{
  "model": "image VQ-VAE",
  "dataset": "dead-leaves pictures: piles of overlapping shapes",
  "encoder_fused_qkv": false,
  "encoder_bias": "all",
  "decoder_blocks_per_level": 2,
  "lr_schedule": "cosine"
}
Rows from block 7 of the encoder, named by matrix and row number. Rows with one number belong to one attention dimension. Each number is 128 + 24 x the weight over its row's rms, rounded and kept within 0 to 255. All counts start at 0. After the name is the row's rms in percent of the matrix's.
# v: attention value (encoder.blocks.7.attn.v.weight, 160x160), inputs 80-159
# proj: attention output (encoder.blocks.7.attn.proj.weight, 160x160, transposed), outputs 80-159
v.105 114 [114 148 147 126 111 112 128 128 106 135 152 107 131 107 122 168 135  95 118 124 130 158 133 157  97 147 127 127 150 133  87  86 169 148 138 106  93 174  97 123 133 125  71 110 182  97 145 118 141 120 142 191  86 131 178 121 184 158 159 172 113 148 136 131 136  86 121 129 129 174 113 135 113 151 104 126 140 138 133 138]
v.106 108 [170 127 155 110 147 129 123 141  90 143 128 111  62 112 110 153 124  88 125 111 155 153 146 134  90 127 110 136 150 107  84 105 155 114 144 122  92 158 121  80 143 108 135 122 134 129 109 152 133 127 139 138  87 121 134 140 141 150 136 119 116 160  83 115  92 132 199 127 112 132 128 143 127 168 103  89  70 116 120 111]
v.107 090 [ 99 120 121 123 139 132 136 123 109  79 126 121 149 121 116 137 120 122 115 131 125 129 104 143 123  91 165 147 133 146 146 131 106 164  80 157 171 168 150  96 175 100 136 113 151 163 143 116 136 130  94 166  81 160 131 128 113 115 112 156 142  90 118 131 129 119 145 134 134 127 139 181 131 130 127  82 129 130 140  91]
v.108 093 [133  73 150 133 129 135 121 160 155 131 118 116 114 111 155 151 145 128 100 129 120 173 124 110 125 128 123  98  99 133 173  77  86 125 144 172 149 122 150 123 122 136 127 151 126 150 155 142 119 133 133 106 134 125 102 179 121 124 120 184 143 128 129 134  86 155 139 136  98 136 123 155 113 136 117 110  93 125 138 113]
v.109 100 [130 104 141 114 177 129 126 132 138 126 163 159 131 127  91 100 141 161 147 132 158  92 126 169 118 159 133 148  74 128 145 137 122 130 108 127 146  83  91 121 156 180 131 120 161 127 112 132  82 168 133 163 101 120 113  93 130 149 121 150 128 133 152 136 162 134 110  97 131 122  89 140 120  98 124 148 157 111  67 107]
v.110 109 [160  89 134 118 131 138 131 143 134 130 163 126 146 108 131 171  94 107 157 117 132 166 125 138 128  80 131  93 138 158 182 110  93 127 178 109 100 106 118 126 124 147 125 142 148 119 101 152  98 136 115 127 136 153  85 130  91 103 112  74 133 120 137 143  88 135 105 145 126 125 141 119 135  73 143 114  88 162 125 123]
v.111 095 [124 188 147 121 125  98 109 128 137 110 107 106 146 132 125 101 163 142 158 146  91  60 121  86  90 122 104 154  81 106 106 184 179  91 144 123 209 111 109 129 106 132 149 128 123 156 133 134 130 133 169 124 100 130 136  93 135 160 122 126 163 126  81 137 148 124 130 130 129 121 123 154 124 171 154 126 157 116  96 126]
v.112 091 [131 141 136 110 126 136  84 130 131 137 120 121 103  97 149 128 183 142 131 121 119  95  81 146 169 121 104 146 160 101 108 155 106 140 140 148 155 162 179 128 108 129 118 133 122 121 150 114 113 114 120 120 152 116 186 171  93  85 140 110 119 131 136 108 108 109 137 128 150 141 147 114 144 161 124 152  92 120 127 133]
v.113 091 [103 156 150 104 131 108 101 147 101 139  99  69 151 108 113 139 109 183 128 132 136 118 102 146 160 122 107 123 144 163 141 109 108 159 146 111 106 131 155 132 103 132 120 141 113  77 159 101 132 125 108 121 162 168 114  67 129 111 137 120 101 136 146 139 163 149 123 127  60 148 105 124 100 118 150 107 168 135 117 129]
v.114 094 [136 112 153 119 163 134 137 124  91 152 146  93 120  82 106 133 108 108 159 162 119 142  85 113 144 131 155 121 111 117 164 125 135 161 118 118 127 121 138 114 144 157 176 171 101 129 140 176 128 145 117  97 106 139  84 152 119 102 171 128 160  81 113 112 128 150 126 139 129 126 130 110 115  78 127 150 157 162 118 134]
v.115 105 [131 149 123  81 133 194  93 127 100 118 118 130  91 126  95  70 135 148 165 148 145 123 129 145 126 139 120 110 129 122 117 130  99 144 133 154 128 126 124 144 110 115  93  87  92  78 111 124  76 114 131 123 129 140 103  85 142 158 135 163 104 166 112 129 159 134 122 124 125 131 119 131 105 188 132  79 112 104  87  86]
v.116 099 [109 159 122 141 105 146 134 124 129 109  73 143 167 158 112 138 116 178 100 154 118 117 107  94 123 158 110 159 133 155 121 131 128 118 169  67 109  94 136 134 131 130 131 145 121 136 162 104 126 140 140 154 127 115 102  84 101 110 128 117 128 120 172 147 165 144  82 134 116 140 156 128 147 165 199 151 162 133 149 135]
v.117 102 [134 175 147 148 116 121 166 131 111 124 140 158 126 160 139 118 130 155 129 136 103 102 140 112  65  93 129 186 147 131 120  85 156 153 123  88 139 136 130 138  86 173 132 146 129 133 169 127 110 139  85  97 138 152 131  96 106 116 103  90 125 137 148 142 107  90 161 139 148 124  71 144 120 127 108 103 137 113 148  77]
v.118 095 [169 159 119 102 119 126 146 126 134 107 124  95 168 112 135 159  73  69 153 117 110 121 146 130  99 123 137 106 109 123 109 141 149 114 113 124 107 114 117 126 139 115 117 110 155  98 103 183 134 130 140 142  81 117 124 121 119 138 134  96 115 147  84 179 131 146 114 114  96  92 160 144 132 113 143 107 148 117 157 136]
v.119 106 [ 98 112 145 138 124 164 106 108 149 126 183  88 159 126 160 138  68 133 117 124 132 136 121 139 127 111 127 131 141 161 154 123 127 125 117 129 130 153 115 209 155 133 105 111 128 130 118 161 163  99 101 151 122 158 114 115 165  96 132 109  62 111  84 127 106 169 115 132 112 128 164 129 102 135  98 135 153 124 168 109]
v.120 095 [122 143 114 174 135 153 125 150 166 140 143 141 128 143  70 149 100 126 134 132 132 119 139 133 165 139 118 120 161 128 130 133 115 158  93 127 132  90 154 165 157 114 136 118 128 120 116  76 131 111 111 137 127  88 120  95 116 144 158 129 122 158  97 145 145 128 115 134 129 124 168 133 143  79 123 144 104 102  94 153]
v.121 095 [148 141 126 124 113 152 118 138 105 101  94 126 136 119 148 124  92 127 120  84 176 130 123 153 117 126 151 144 130 113 128 118 157 124 126 127 118 171 129  87 132 161 142 145 110 114 119 121 163 159 116 134 126 113 187 113 128  84  97  76  51 109 127 163 133  94 105 125 131 144 126  99 143 107 156 143 167 115 125 141]
v.122 093 [110 139 141 120 115  95 125 133 145 123 149 151  79 129 113  65  70 164 116 123 147 186 115 132 136 180 118 103 162 115 141 107 129 137 134 147 172 142 137 159 135  98 154 144 143 117 158 132 129 151 127 122 124 147 128 122  70 152 180 114 118 123 134 123 136 124 161  58 133 135 148 133 124 113 159 160 135 130 126 127]
v.123 089 [124 139 110 103 130 149 113 146 177 108 130  81 111 153 126  92 168 130 147 166 111 115 125 116 132 175 170 121 101 126 159 113  96 117  82 110 100 139 134 148 110 112  74  79 115 127 108 108 172 108 101 136 119 143 131 103 129 178 128 162 140 130 132 153 184 104  94 115 147 138  84 116 154 137 131  97 166 142 130 120]
v.124 077 [144 139 136 127 140  74 111 111  96 138 151 153 102 125 113 103 128 118 159  99 134 164  95 124  83 176 149 104 146 144 128 116 151 120 152 136 137 129 125 139 127 125 161 105 149  81 102 141  94 188 112 116 150 126 120 174 115 122 124 111 139 114 140 119  80 131 116  74 194 108 144 113 178 101 154 150 130 119 126 142]
v.125 110 [114  94 103 129 139 124 169  93 116 149 131 119 150 188 151 152  64 111  71 104 148 145 150  99 136 125 127 111 155 125 109 151 104 133 115 118 114 102 114 160 136 128 147 127 116 117 132 147 150  98 128 116 132 126  89 164 142  83 168  97 128 196 114 139 104 176 130 134 114 149 208 135 129 148 135 124 114 108 141 155]
v.126 095 [113 129 121 127 123 128 134 106 127 124 165 154 122 160 138 123 101 131 121 111 141 137 142  84  95 133 124 135 151 129 135 123 166 121 133 181 135 117 139 108 127 162 139 114 130 143 129  88 123 128 139 126 115 115 151 133 125  98 102  95 142 132 126 116 137 142 161 156 143 169 125 142 156  84 122 127 125 161  95 144]
v.127 103 [128 112 128  92 112 150  99  97 122 147 118 148 122 131 106 143 137 133 129  85 160 137 108 110 103 116  83 124 100 150 106 108 126  62 125 118 127 143 153 132 112 108 162 147 132 124 134 165 140 154 132 189 110 132 128 114  84 133 114 103 134 118  89 131 125 115 148 138 132  93  83  81 154 117 123  81  94 170 149 132]
v.128 100 [ 94 137 118 126 162 138 103 136 140 138 149 158 119 137 139 100  87 168 156 162 105  89  91 145 146 114 107 117 103 134 103 138  69 122 128 145 117  88 187 132  90 144 158 141 131 131 119 116 111 128 140 142 156 115 137 132 122 122 127 126 106 129 137 142 152  80 116  93  98 140 159 136 132 168  97 102 128 115 152 106]
v.129 099 [ 94 120 144 138  98 157 131 137 135  92 149 135 142 137 129 135 167 126 146 137 146 116 122  65  82 122  95 130 208 142 130 176 135 128 109 179 141 110 114 140 106 128 121  66 108  86 109 104 106 137  86 138 116 122 146 102 115  97 103 130 110 144 146 129 141 135 101  94 161 111 161 129 120 155  99 135 132 123 165 105]
v.130 106 [164 130 131 161 126 151 111 146  99 133  70 134 120 160 155  90 124 118 132 119 119 158 115 160 127 115 113 149 138 140 184 118 136 141 119 109 121 113 167 125 128 155 122 159 124 117  83 113  98 116  54 143 111 122 110 168 101 148  85 165 163 163 177 131 179 121 125 120  79 109 102 117 107 125 101 155 145 155 122 119]
v.131 096 [155 108 147 155 137  74 123 164 103 119 157 107 145 147 119 130 130 132 129 123 130  95 155 156 116 132 127 132 153 117 154 125 127 129 133 112 118 138 121 122 122 112 130 151 118 113 112 122 142 138 124  78 115 126 110 117 114 130 105 132 115  99 116  73 127 107 178 142 146 128 125  76 120 111 135 170 137 154 171 131]
v.132 111 [127 104  96 118  77 129 123 114 124 151 166 107 128 146 113 118 102 118 149 114 123 133 108 116 139 110 143 133 104 166 129 135 130 172 121 135 124 124 136  80 139 141 118 151 125 118 133 138  72  69 140  88 126 111 125 136 122 114 132 115 121 128 127 181 159  73 101 143 140 145 146 149 106 173 113 135 113 135 159 121]
v.133 102 [105 129 129 145 132 168 132 134 129 148 145 103  87 143 136 130 117 150 155 127 162 138 160 115 157  94  92 135 142 148  94 118 120 118 169 152 114 133 145 118 126 104  71 160 117 142 137 134 111 119 138 125 165 132 125 139 150 112 128 180 102 137 135 134 103  79  96 122 169 161 127 125 128 110  88 141 131 124 123 109]
v.134 092 [130 104 109 129 141 129 164 126  85 146 101 138 100 130  83 108  91 133 156  89 134 120 162 149 130 129 136 119 165 183 127 126 107 117 124  87 136 118 126 118  97 123 131 126 111  99 126 113 162 120  83 155 128  99 147 200 117 133 144 154 149 132 191 126 127 101 171 152 124 148 155 136 136 126 156 114  87 119 147  82]
v.135 111 [ 80 138 113 127 139 151 118 134 128 119 130 113 189 130 116  60 133 127 110 148 145 124 107 129 167 171  99 161  88  75 140 131  95 130 123 110 125  77 128 169 114 128 142 151 154 130 148  97 130 125 106 143 185 121 144 125  67 130  64 129 138 130 137 141 116  71 131 129  81 140 127 134 128 141 104 169 123  97 160 136]
v.136 096 [118  85  84  95 132 131 126  80 136 130  83 131 129 117 142 117 107 147 179  64 143 137 133 127 153 103 143 111 125 137 134 161 123 100 136 183 106 134 106 120 140 146 115 159 114 142 130 139  96 116 115 130 128 113 130 126  95 170 133 125 180  88 171 126 137  79 159 161 139 141 146 181 150 110 125 165 135 108 157 136]
v.137 105 [111 150 118 126 127 164 123 155 111 124 171 127 108 160 134 182 113 149 124 106 127 131 155  80 131  94 188 124 119 102 107 142 147 104 140 119 129 136  93 163 131 128  83  59 142 142 139 181 128 144 140 106 145 112 142  72 162 131 167 138 146 163 133 116 107 133 116 126 108 157 127 137  87 134 149  58 102 150 122 135]
v.138 110 [126 113 119  97 116  94 126  98 134 168 123 177 164 137 144 122 100 115  89 153  75 126 137 151 182 124 128 110 127  72 153 120 114 139 123 110 121 135 150 132 115 148 175 129 143 147 133  96 112  86 125 129 135 106 117 136 127 138 141 129 128 151 161 159 148 124 153 161  72 129 148 122 109 131  88 148 123 115 126  80]
v.139 095 [184 140 131 109 116 163  93 144 123 130 121 140 138 129  97 140 133 141  90 137 109 141 101 125 137 125 142 133 119 141 133 130 131 147  83 129 126 110 184 112 122 129 117 131  99  91 129 121 137 104 124 131 114 118  94 138 108 164 164 101 164 110 119 161 156  97 149 174 125 137 130 144 154  92 145 113  83 132 120  78]
v.140 093 [ 96 127 110 129 128 134 145 165 116 149 107 137 153 111 101  97  84  98  94 138 172 168 130 165 162 167 135 121 140 113 149 133 122 134 162 110 119 106 136 139 117 132 134 124 146 119 134 124  87 133  98 153 158 150 104 171 113 106 136 159 172 155 177 105 133 136 137  74  85 141 169 130 110 119 128  82 118 124 105 147]
v.141 101 [192 130 167 149 136 106 134 116 122 123 169 106 134 130 136 144 126 155 146 131  96 125 108 110 150 157 126 118 149 127 123 131 167 121  99 120 141 158 126 127 130 119 122 133 120 100 145 136 149 155 149 109 129 132 100 118 133 150 120 146 137  99 117  98 142 131 138 129 131 143 154 142 165 108  72 155 138 140 142 124]
v.142 097 [107 115 147 126 128 136 149 120 118 152 108  90 133 117  99 100 126 135  81 116 136 164 161 132 126 140 132 140 128  79 143 120 107 139 119 160 114 116 125 158 114  79  97 147 121  98 132  84 157 110 156  98 145 118 115 116 111 115 184 121 109 110 112 109 146 113 146 122 139 111 148 146 142  84 192 128 154 138 108  79]
v.143 094 [126 129 129  84 123 122 105 122 119 149 158 169 140 134 121  86 104 111 113 114 127 143 121 119 125 169 127 111  74 132 123 179 103 157 137 106 101 135 138 102 144 140 154 136 112 174 163  83 104 119 113 103 146 125 126 129 156 152 140 136 128 146 120 127 130 105 133 131  99  90 195 161  69 179 147 121 111 156 138 140]
v.144 103 [171 104 104 134 134 113  90 130 100  91 132 147 130 127  87 122 128 158 144 132 119 132 119 134 145 144 152 125 106 103 133  85 135 104 110  99 129 132 131 116 140 121 109 157  79  63 157 163  94 104 129 126 118 125 124 178 107 111 125 123 164 116 135 164 122 155 132 143 145  90 121  75 131 109 193 103 128 145 114 127]
v.145 094 [158 164 102 164 135 132 153 114 116  93  94 129 125 126  85 134 163 126 162 141 102 138  97 120  89 158 130 132 108 151 114  79 100 167 116  92 110  76 120 107 154 114 129 122  85 109  97  86 110 122 150 125 106 120 111  91 154 148 149 128 139 116 136 132 166 129  95 116 158 123 137 167 133 153 161 119 126 146 103 196]
v.146 120 [152 114 135 123 115 125 134 141 117 193  85 115  75 116 142  93  97 125 135 102 118 154 158 139 131 116 127 165 122 131 127 112 115 141 160 137 131 132 105 152 130 172 112 124 151 147 131 149  68 132  75 129 117 109 128 157 134 143 116 133 144 166 141 159 148  95 133 168  91 101 143 112 114 139 155  84  85 128 129 121]
proj.105 109 [131 134 101 123 162  95 124 123 166 110 115 129 104 112 159  83 166 179 156 135 110  70 133 218 140 124 113 163 137 147  99 142 131 110 111 130 125  90 138 152 123 120 170 131 104 103 124 103 137 116  88 143 152 150 116 114 109  66 118 109 112 123 122 155 120 115 117 133 158 157 142 123 155 134  94 118  65  93 100 137]
proj.106 103 [102 145 136 155 136 127 133 154 159 124 111 108 159 109 165  76 127 177 148  82 128  98 116 157 113 165 125 122 110 146 128 154 122 108 140 134 148  91 143 130 109 141  85 119 133 106 137 129 153  97 130 129 172 131 122 131 123 130 120 120 138 133 131 124 130 131  80 102 117 153 145 135 124  83 122 143 164 130 155 112]
proj.107 097 [157 163 123 123 129 139 139 166 160 130 140 133 126 183 151  89 116  81 171 180 137 111 171 111 130 159 104 129 108 118 136 134 161  92 141 126  95  85 139 139 100 150 128 170 136  70 127 182 141 117 155 105 122  82 128 126 119 113 134 129 122 112  95 105 104 173 104 109  79  88 130 116 133 166 144 173 120 135 101 128]
proj.108 098 [118 182 116  87  96 120 125 157 129 113 132 144 157 130 118 106 104  90 133  98 185 105 100 143 145 140 148 128 122 105 116 175 105 113  94 147 100 127 115  98 123 125 121 118 101  96 139  99 120 155 122 152 109  91 133 106 192 143 108 131 121 129  93  90 139  89 135  96 109 103 129  85 145 122 137 142 162 134 139 134]
proj.109 103 [144 119  66 124 137  90 131 115  99 143  75 102 129 123 140 118  87 106 138 135  56 119 155 159 132 140 144 118 180 139 172 104 143 121 109 157 112 142 158 137 120  95 136 105 133 137 126 130 150  98 114  92 164 150 131 130  99 124 115 114 143 155 125 164 107 173 142 128 133 114 120 117 139 149 185 142 144 163 118 116]
proj.110 112 [118 130 100 125  55 182 151 104 134 135  91 135 148 126  99 128 127 142  73 138 123 141 124 112 138 121 120 108 118 107 118 164 129 149 129 158 155 149 123 145 124 123 143 103 163 159 134 134 152 151 143 141 135  95 108 128 119 151 160 127 155 141 117 140 107 127 108 116  93  96 123 138 135 137 114 135 199 110 149 146]
proj.111 091 [143  91 131 156 150 125 153 141  88 125 170 129 129 162 184 143 127 109  96 120 122 140 161 118 123 160 162 105 148 127 147 133 130 149 103 125  93 128 143 136 133  79 111 132 115  95 122 125 124 110 100 126 130 106 106 146  84 159 118 133 112 146 177  84 130 152 154 133 136 134 108 153  94  83 163 125 124  96 142 108]
proj.112 099 [140 154 139 152 179 123 125  76  91 147 133 124 158 163 135  96  94 147 178 138 114 133 107 102 121 136 116 124 131 155 156 113 140 151 115 113 147  93 103 131 141 143 142 103 131 135 113 136 150 113 123 130  84 122 122 114 165 145 141 133 114  82 116 130 130 135 125 148 151 125 125 100 114 133 111  96 184 135 145 128]
proj.113 094 [128  98 123 122 147 136 121  86 131 151 118 177 115 122 172 161 136  93 131 151 122 123 110 135 119 115 138 167 118  79 109  93 127 127 138 128 106 129 108 135 156 141 161  97 176 168 141 153 161  98 128 129  85 120 148 167 136 149 137 122 127 108 138 133 148 132 147 106 155  84 106 155 140 159  89 124 115 125 111 153]
proj.114 098 [154 136  86 148 103 144 104 145  94 105 115 116 113 179 137 125 192 164 112 139 160 132 172  80 123 137 113 112  81 159 128 148  93 100 131 132 123 147 116 127 151  95  66 125 140 142 117 107 138 119 139 136 151 144 121  96 104 173 120 113 144 169 151 138 128 105 115 168 113 122  76 124 134 133 132 121 136 129 160 152]
proj.115 105 [160 126 126 141 136  86 107 124 134 162 128 141 135 139 141 132 108 116 136  97 116 121 163 151 136 102 115 152 110 146 115 126 172 125 127 124 124  77 128 116 137 135 129 140 140 178 163 137 153  78 139 135 102  95 139 184 138 136 106 106 107 106 148 160 110 130 130 132 114 101 141 133 152 126 114 145 172 147 139 123]
proj.116 099 [153  99 139 131  85 148 103 130 118 130 157 169  77 102 129 161 129 124 110 118 133 137 114 143 116 121 121 157 121 115 154 147 112 110 117 174 137 147 119 123 149 137 118 116 126 113 108 144 145 137 120 142 134 130 117 153 125 184  79  85 124 128 119  74 123  92 155 133 152 153 109 131  99 107  65 103 139 141  80 136]
proj.117 103 [140  86 174 126 130 116  84 103 149 136 157 143 111 153 116 118 131 146 106 134  92 106 126 116 159 137 123 134 127  76 105 137 104 101 126 152 105 138 121 131 145 130 149 144 159  83  73 150 162  70 129 118 119 107 125 131 136 137 181 140 116 131 125  83 137 123 132  77 126 129 172 145 121 153 130 157 105 121 145 174]
proj.118 088 [135 109 151 132 137 141 123 121 118 159 128 123 123 103 125 109 181 105 107 118 156 162 141 152 131 156 117 126 131 120 103 146 150 127 121  93 123 124 132 113 135 123 127 146 131 138 128 139 131 130 135 126 187 115 138 133  96 132 125 140 160 144 190 107 126 128  82 148 133 129 132 127 150 107 136 122 100 136 119 133]
proj.119 099 [170 157 113 115  76 115 146 106 140 116 112 153 110 104 143  46 129  93 114 135 146 138 174 146 143 127 139 165 117 121  92 121 123 138 138 110 101 131 135 109  99 160 195 118 137 119 117 149 102 199 155 114 134  91 150 186  94 129 152 122 136 117  98 124 139 112 147 143 128 117  94 101 117 127 147 103 118 127 120 154]
proj.120 105 [146  63 107  82 153 158  83  49  91 143 104 155 114 130 127 133 101 122 136 111 153 142 127 141 128  81 113 137 106 145 124 137 136 114 166 128 142 126 135 168 118 136 154 131 147 175 123 150  91 175 124 128 107 116 126 127 114 132  90 138 116 104 149 143 171 162 138 130 111 134 120  94 101 132 187 138 168 148 133 121]
proj.121 101 [ 93 136 119 116 113  92 139 148 122 174 141 154 132 118 116 147 172 143  99 141  80 133 142 112 116 153  85 146 139 171 128 119 111 118 140 156 141  76 124 143 106 162 102  89 170 103  98  92 126 105 138 144 169 124 123 113 153 158 138 134 188 126 145 118 126 136 124 138 125 114 130 145 137 164 128 119 119 136 106 146]
proj.122 096 [172 129 151 115 140 167 108 103 139 107  99 117 124  94 118 155 131  71 158 126 117 134 128 173 108  93 106 145 108 155 115 153  89 107 131 129 100 148 139  74 131 170  93 145 110  88 114 125 134 118 136 144 127  99 152 112 165 123  57 176  96 127 160 134 154 144 119 148 136 165 104 107 138 162 136 124  95 123 168 126]
proj.123 082 [127 131 129 139 125 101  94 130 106 121 126 148 118 133 127 120 123 149 146 147 101 113 137 150  98  74  99 123 124 128  56 129 149 127 192 203 126 122 124 114 184 121 111 138 152 149 138 128 108 142 178 142 116  94 117 155 150  94 123 162 131 107 130 140 118 130 134 145 147 128 136 114 157 166 106 174  92 130 137 144]
proj.124 079 [133  97 124 142  68 175 122 112 128 106 135 127 134 152 102 126 158 168 136 170 143 133 158  83 105 125  35 108 126 182 124 147  77 134 106 118 118 152 157 136 135 172 109 152 111 132 171 105 138 110 104 142 129 131 126  87 102 123 120 157 151 135 118 147 149 112 113 191  93 122 119 126  97 133 117 115 144 150 155 120]
proj.125 111 [123 158 134 118 126 156 111 112 143 125 134 132 124  47 127 131 141 127 123 178 134 136  95 121 132  99 153 104 122 139 119  96 115 149 126 101 131 147 128 119 114 135 117 149  93 165 112 139 131 208 147 129 127 165 163 146 151 154 129 110 129 103 102 145 172  98 179 138 131  79 117 127 144  99 106 161 110 124 130 131]
proj.126 098 [127 109 126 128  94 141 131 133 133 160 111 131 101 146 140 142 117 131 125 134  46  96 130 176 147 126 150  94 152 143 124 126  76 154 158 130 126 125 136 146 127 128 136  97 104 132  96 127 137 167 147 128 148 124 118 128 129 126 123 152 100 135 146 154 117 137 130 106 127  82 129 114 130 125 164 163 140  59 146 126]
proj.127 107 [ 87 112 128 109 124 107 119 144 131  91 151 136 130 118 148 127 136 144 176 127 108 131 128 159 146 138 143 128 131  93 116 161 174 156 120 135 110  95 115 148 127 176 142 137  75 135 120 108 123  89 120 118 132 140  97 124 165 114 111 158 145 134 202 130  99 135 134 102 107 122 184 193 110 138 100 157 168 108 127  95]
proj.128 099 [109 138 132 148  92 102 110 139 141 109  79 103 132 127 133 127 185 106 111 108 136 145 128 138  97 116 146 128 193 139 161 101 141  93  99 160 114 132  94 138 109 141 136 128 148 129 133 131 120 102 136 100 120 136 133 109 127 133 131 126 133 113 134 135  95 157 163 129 123 138  45 114 138 166 129 157 136 112 128 104]
proj.129 096 [127  83 130 167 156 112  98 102 145 203 125 116 113 156 109 128 118 130 132 143 102  88 155 204 134 107 171 143 109 103 130  66 116 135 108  70 123 121 133 125 101 134 142 146 166 139 113 134 145  69 167 160 140 174 116 143 163 160 158  71 120 119  97 143 111 120 155 156 125 123 120 133 133 158 115 137 127 143 125 161]
proj.130 108 [ 97 130 131 126 121 153 135 114 119 119 170 161 125 124 107 152 115 139 103 156 110 103 117 105 169 125 147 100 106 151 130 120 131 154 150 210 129 175 115 128 137 126 138  92 137 145 137 128 148 147 120 119 123 113 171 162 168 127 133 132  99  99  75 120  66 150 167  88 177 127 183  92 133 134 126 118 148 117 161 132]
proj.131 092 [126 130 130 107 123 141 143  93 123 124 139 134 127 146 128 118 136 117 142 132 145 153 131 117 104 150 135 104 102  86 129 135 106 167 159 144 136 126 161  72 156 122 107 120 115 142 130 132 113 100 146 149 121 170 135 122  93 131 127 130 143 198 167 156 110 134 109 102 107 114 134 207 142 128 126 100 111 138 121 158]
proj.132 113 [127 109 104 145 151 111 159 124 105 127 135 152 143  87 122 153 177 125 124 148  80 133 104 126 127 112 163 110 135  83 111 128 143  81 160 128  98 147 108 144 160 135 145 113 127 164 127 122 189 160 113 133  84  99 157  89 125 194 162 118 124  99 150  99  85 176 136 116  81 128 165 140 133 100 162 154 131 112 124 154]
proj.133 096 [123 155 121 128 113 114 120 135 147 126 145 161 174 116 142  88 140 127 107 136 108 136 108 143 133 120 170 127 105 124 102 141 119 101  85 129 157  90 130 146 163 129 156 127 112 126 104 126 180 115 138 163  93 141 108 155 120  99 136 121 107 112 114 148 118 135 103 134 107 150 162 147 128 134 139  98 102 125 142 120]
proj.134 089 [106 141 182 167 148 113 138 122 130 131 122 121 137 133 156 145 125 112 109 147 155 129 130 135 133 129 169 147  85  85  88 123 128 131 116 159 131 129 106 130 146 148 117 153 127 127 111 163 127 178 182 100 113 170 155 111  96 123  88 162 129  94  66 107 130 112  93 104 145 133  97 135  81 107  97 119 157 125 159 171]
proj.135 108 [159 120  95 123 156 149  98 127  98 111 127 147  85 137 155 169 109 139 113 124  96 171 103  95  87  91 122 108 152 139 123 116 146 109 124 166 156 141 111 115 110 152 140 170 124 134 103 138 136 141 155 114  51 136 122 114 143 145 191 145 125 110 127 120 132 155 176 104 130 144 102 136  99 195 145 114 107 123 118 116]
proj.136 099 [122 169 144 136 114 140 172 146 113 114 172 131 129 103 107 140 144 104 112 190 119  83 112 131 148 128 121 136  62  74 107 135 154 146  83 119 153 147 143 141 132  77 144 106 139 118  96 156 159 150 175  86  89 133 120 126 140 153 114 168 107 112 122 155 124 142 104 144 116 146 139  65 111 132 136 125 141 142 165 116]
proj.137 107 [132 120 130 121 125  96 147 105 155 154 128  86 133  84 147 121 142  98 123 156 144 151 136 148  66 177  97 134 139 162 144 115  98 131 100 126 124 115 133 131 120 111 131 177 105 129 134 111  75 180 121 145 111 162  74 169 105 117  70 136 150 124 105 109 152 105 122 152 132  93 108 129 193  97  97 182 117  84 127 101]
proj.138 096 [100 118 141 107 114 184 125 121 122 130 147 116  86 114  94 127 144 127 136 156 165 146  41  77 124 160 163 138 111 141 102 147 157 127 135 117 125 150 128 123 120 165 127 152 134 158 123 153 117 153  95  99 136 107 139 107 176 104 178 127 151 137  94  65 112 151 124 118 141 122 126 100  94 128 130 113 128 133 126 156]
proj.139 098 [115  98  96 142 154 121 123  92  82 126 137 153 135 128 137 151 130 123 130 112 134  88 135 125 148  87 166 109 123 112 117 156 170 118 151 113 145 111  85 152 158 115 102 136 129 116 117 110  94 155 117 129 131 132 195 129 126 131  95 152 116 142 131 128 104 145 141 130 154 116 126 127 124 154 134 104 194 121 157 185]
proj.140 090 [135 117 179 109 105 149 103 110 102 115 131 116  77 142 142 133 126 142 143 126 133 129 103  64 124 122 119 131 152 126  95 127 143 107 101 139 168 145 167 129 128 129 144 138 130 122 126 133 141 137 147 118 135 130 185 133 148 163 123 144 115 131  75 135 167  99 128 134 112 101 118  96 113 129  88 138 159 115 121 125]
proj.141 102 [ 93 125 105 144 135 115 132 115 183 144 147 134 136  94 110 104 136 136 138 139 181 106 130 136 144 104 151  98 125 102 128 136 118 137 125  89 120 106 147 108 134 133 124 133  95 117 130 145 163 139 145 133 153 116 140 207 116 126 118  92 130 164 151 118 104 126 136 157 103 144  74 121 140 158 160 105 140 130 144 133]
proj.142 097 [129 128 115 139 107  99 107 104 108 141 147 220  96 124 129 158 135 125 139 190 132 132 109 136 131 135  92 150 113 146 110 148 132 113 129 106 148 114 139 104 149 165 123 125 124 150 153 147 110 139 112 114 117 123 109 145 112 147 138 143 149 123 129 113 139 136 117 158 107 130 115 144 101 154 129 102  83 129 117 155]
proj.143 095 [ 86  74 134 116 124 142 188 168 106 163 128  89 131 157 118 126 165 130 135 123 135 158  89 101 124 125 155 116 144 108 108 104 145 110 147 124 117 113 122 142  90 147 158 126 185 159 110 179 138 140 164 136 126 130 139 104  91 126 127  98 158 151 153 121 146 118 130 110 126 156 101 122 156 104 125 156 128  85 136 155]
proj.144 100 [149 128 133 135 130 113 122 118 177 127 117 141 150 111 134 140  87 136  50 135 123 134 152  98  99 106 147 129 156 150 124 125 122 159 167 170 143  97 137  88 186 136  92 126 151 158 110 123 129 153 133 155 149 167 138  92 124 152 105 149 124 119 151 105 113 134  82 181 132 148 142 129 115 106  79 157 150 152 103 115]
proj.145 095 [135  60 128 132 111 112 121 137 163 143 148 150 110 119 136 126 117 139  94 115 131 127 127 129 164 132 131 154 151 148 163 142 161  89 128 147 164 162 134 122 108 134  93 138 139 167 138 152 171 145 111 137 162 115 147 134 112  99 138  90 119 116 120 143 148 139 131 151 129 111 147 115 138  98 146 159 132  96 120  55]
proj.146 117 [ 80 124 107 130 169 159 129 134 124 107 129 147 180 114 108 201 103 133  85 132 110 140 111  96 130 137 169  97  85 130 146 162 145 130 118 145 155 145 128 119 147  75 143 133 125 157 149 134 140 142 142 112 104 130  93 125 164 144 143 140 146  93  85  88 139 136 124 128 186 142 114 116 129  72 109 151 165 104 135 140]